python train.py --model="segmentation model" --crop_scale_min=1 --encoder_drop_path=0.05 --encoder_patch_size=[8, 8] --encoder_conv_stem=true --decoder_norm="batchnorm" --decoder_attention=true --beta2=0.999 --epochs=11.7 --final_lr_fraction=0.01 --warmup_steps=440
Rows from block 3 of the decoder of a small segmentation model, named by matrix and row number. Rows with one number belong to one channel. Each number is 200 + 20 x the weight over its row's rms, rounded and kept within 0 to 999. All counts start at 0.
After each channel's rows are labels from the 100 images, of 14848, where the channel reaches its highest value: "lies over" is the class under the peak. Only what is clearly more common there than usual is listed. The data: renderings of 100 made-up gadgets, each built of a few solids, in any pose. In brackets: how many of the 100.
# convs1: 3x3 conv (decoder.decb.0.0.convs.1.weight, 64x64x3x3, each kernel summed), inputs 0-63
# convs2: expand pointwise conv (decoder.decb.0.0.convs.2.weight, 128x64x1x1, transposed), outputs 0-63

convs1.27,224,166,189,210,191,173,181,191,188,174,207,206,178,222,202,198,194,158,227,193,201,248,247,193,199,187,230,206,193,186,184,202,188,179,210,191,189,210,191,200,165,154,212,198,206,184,214,206,200,172,208,238,236,214,208,190,229,195,176,190,211,176,199,217
convs2.27,216,201,215,209,200,192,196,206,185,196,177,195,208,193,163,199,187,211,183,214,195,209,220,226,174,232,260,207,210,205,217,202,207,199,197,221,203,200,205,194,221,211,195,174,229,210,211,186,191,203,179,159,201,198,181,203,204,173,232,212,182,205,213,183
lies over: second colour (39)

convs1.58,183,203,202,203,183,195,213,208,180,169,200,180,206,179,183,198,194,202,198,225,193,200,190,190,183,194,196,198,194,152,193,199,197,191,219,156,207,147,199,197,200,202,209,162,193,151,183,171,222,187,191,221,199,206,211,226,160,239,155,190,208,200,171,197
convs2.58,235,212,221,208,178,187,216,209,181,185,203,215,209,254,189,251,190,209,192,195,172,193,216,174,229,215,219,167,199,200,219,174,220,230,173,164,193,203,226,189,176,183,218,203,198,148,187,188,179,219,197,212,243,205,217,195,187,223,188,202,235,152,196,212
lies over: main colour (91)

convs1.3,198,229,189,183,214,207,171,173,168,189,214,176,172,202,173,202,202,189,220,205,170,223,224,241,186,178,184,147,224,235,191,200,192,188,193,189,214,204,174,194,213,212,217,219,219,201,175,209,195,206,195,186,225,193,197,204,195,208,255,207,187,206,236,181
convs2.3,162,256,195,188,233,174,193,234,212,198,197,196,182,193,176,196,163,187,217,230,215,234,187,206,238,218,206,168,206,231,193,186,203,158,171,213,183,214,196,205,222,189,207,241,176,226,206,213,217,204,223,199,192,198,193,195,182,196,206,194,224,199,233,183
lies over: second colour (65)

convs1.29,188,196,156,217,196,200,205,182,208,168,192,188,198,193,190,214,198,184,220,180,186,183,193,205,205,188,201,182,191,206,187,188,201,235,203,178,223,182,206,226,236,155,224,209,170,204,177,188,266,200,195,233,206,203,211,214,190,223,239,185,223,202,168,199
convs2.29,178,211,197,166,205,170,211,202,171,193,177,191,190,229,171,231,215,202,184,215,195,189,194,212,217,226,216,175,188,212,223,191,179,197,193,177,182,239,215,221,226,199,243,194,207,155,205,180,240,218,212,207,208,223,200,228,202,222,218,221,248,169,228,209
lies over: second colour (64)

convs1.6,190,184,162,195,143,188,185,185,185,209,212,152,184,211,204,203,171,193,205,235,227,215,173,187,160,179,247,223,191,200,232,187,213,189,207,188,212,196,202,185,217,209,204,191,194,227,204,195,180,226,215,206,216,212,202,191,193,225,192,191,205,171,233,199
convs2.6,217,217,192,156,212,213,201,189,209,192,176,192,186,205,254,174,198,199,207,201,238,223,189,183,203,210,157,211,201,188,227,227,195,172,192,207,209,206,207,204,209,226,197,220,213,216,191,211,211,184,195,233,191,207,200,216,217,179,202,207,172,210,206,201
lies over: second colour (89)

convs1.1,201,198,209,215,200,184,232,183,175,212,209,170,172,203,187,214,198,225,182,246,201,225,204,182,195,179,151,207,199,192,214,210,145,184,192,189,199,218,228,223,176,186,189,194,189,166,177,181,211,191,160,218,185,184,186,194,178,238,220,188,203,192,203,202
convs2.1,222,182,215,229,223,200,207,189,212,190,202,222,215,222,178,222,208,212,238,175,202,196,182,211,195,197,247,189,195,209,212,189,210,178,191,195,204,190,199,205,200,189,207,187,189,221,193,213,183,226,184,188,240,192,209,206,200,216,188,204,189,206,178,204
lies over: main colour (63); second colour (33)

convs1.38,202,198,177,212,189,191,214,207,199,218,176,216,182,203,221,207,219,197,212,194,197,192,195,222,130,186,212,247,207,199,225,191,213,221,232,167,225,246,226,185,209,220,194,207,217,253,183,185,197,205,191,186,200,177,228,207,198,182,208,189,211,211,217,200
convs2.38,209,203,164,204,210,224,216,180,214,213,187,197,216,196,219,154,154,200,232,197,230,219,170,190,193,205,206,223,204,234,188,228,173,185,198,164,216,210,213,213,156,222,204,226,186,229,207,210,170,221,216,231,189,208,201,208,197,203,181,184,197,235,212,203
lies over: second colour (98)

convs1.47,177,220,208,195,185,233,207,217,198,168,208,188,217,191,199,198,193,196,204,203,204,218,183,182,188,186,203,208,217,146,171,217,195,156,234,168,212,159,196,202,208,188,204,175,193,163,181,166,230,181,194,191,222,199,212,221,186,205,147,213,204,195,204,205
convs2.47,227,215,229,181,177,169,203,201,167,203,136,198,191,218,217,243,208,215,176,223,188,179,246,209,181,203,196,155,201,187,220,163,202,231,225,198,199,226,217,199,221,186,214,204,217,171,188,182,195,144,165,230,218,216,202,200,203,218,219,213,204,154,189,188
lies over: main colour (100)

convs1.17,218,219,185,195,225,189,200,235,178,162,168,233,209,232,202,205,179,165,220,222,199,171,217,179,215,177,197,186,215,184,218,189,216,219,200,206,203,199,198,174,178,236,191,204,172,207,222,203,186,228,212,220,197,249,206,186,214,224,170,187,193,203,195,172
convs2.17,191,216,194,256,207,195,180,193,198,216,201,221,186,213,180,204,182,198,214,184,204,183,224,187,174,184,205,218,234,176,213,170,189,268,226,176,221,200,207,182,146,188,207,209,198,169,170,191,209,213,208,212,219,189,219,182,190,230,209,213,209,203,207,193
lies over: second colour (84)

convs1.45,243,194,249,195,218,177,243,185,168,189,178,232,165,191,186,173,213,189,185,209,195,167,214,201,208,197,165,207,197,210,218,196,195,178,218,204,196,206,187,177,224,187,181,187,146,208,197,207,194,187,183,206,209,207,203,202,210,192,227,242,193,181,196,186
convs2.45,214,179,194,273,222,228,221,166,208,178,223,211,173,208,150,191,176,191,240,201,206,198,213,225,168,205,223,204,225,248,194,188,196,232,233,211,222,196,178,205,158,193,213,194,198,204,204,198,211,215,222,179,215,203,217,211,199,202,237,191,193,200,208,207
lies over: second colour (43)

convs1.24,196,202,265,211,224,198,206,215,200,180,184,218,207,209,204,197,235,212,183,195,193,189,209,208,221,201,159,169,185,195,186,194,190,200,197,181,198,210,180,264,165,224,249,216,186,207,182,202,193,199,169,205,170,189,201,205,195,187,228,208,196,212,193,185
convs2.24,214,209,215,176,208,193,199,214,173,186,197,196,205,171,189,214,204,156,214,203,219,192,223,170,211,240,171,219,206,163,233,220,197,222,168,191,229,199,228,214,191,200,252,193,225,201,227,168,195,193,201,212,202,185,186,198,213,170,186,183,219,209,215,180
lies over: main colour (65)

convs1.46,212,190,187,204,234,231,181,192,215,250,198,210,207,233,204,192,209,198,208,213,212,198,224,243,202,217,189,212,212,217,202,214,218,215,193,224,191,233,202,166,210,205,177,231,243,218,202,215,202,195,223,174,187,231,178,213,244,174,228,211,189,211,205,211
convs2.46,187,198,190,187,203,232,209,189,215,211,193,211,202,189,196,203,200,186,182,203,168,188,185,200,186,157,215,179,203,234,181,156,188,194,205,195,170,239,176,215,199,156,217,188,225,171,168,192,176,181,206,205,209,192,184,175,195,201,203,205,192,200,187,180
lies over: second colour (98)

convs1.13,199,199,213,160,215,151,204,207,183,187,214,195,184,207,214,176,200,210,201,195,177,213,195,194,213,226,188,198,164,244,216,186,189,199,162,210,199,197,210,190,196,213,207,165,190,200,199,232,167,200,191,223,198,149,186,159,180,223,189,233,213,192,173,210
convs2.13,181,173,181,214,218,216,196,209,215,200,247,194,226,166,219,154,192,191,199,208,203,243,183,199,210,205,174,213,203,197,200,201,192,186,217,197,209,179,202,192,200,198,148,211,187,293,211,225,210,217,209,194,184,192,202,191,217,216,208,188,170,241,198,212
lies over: second colour (49)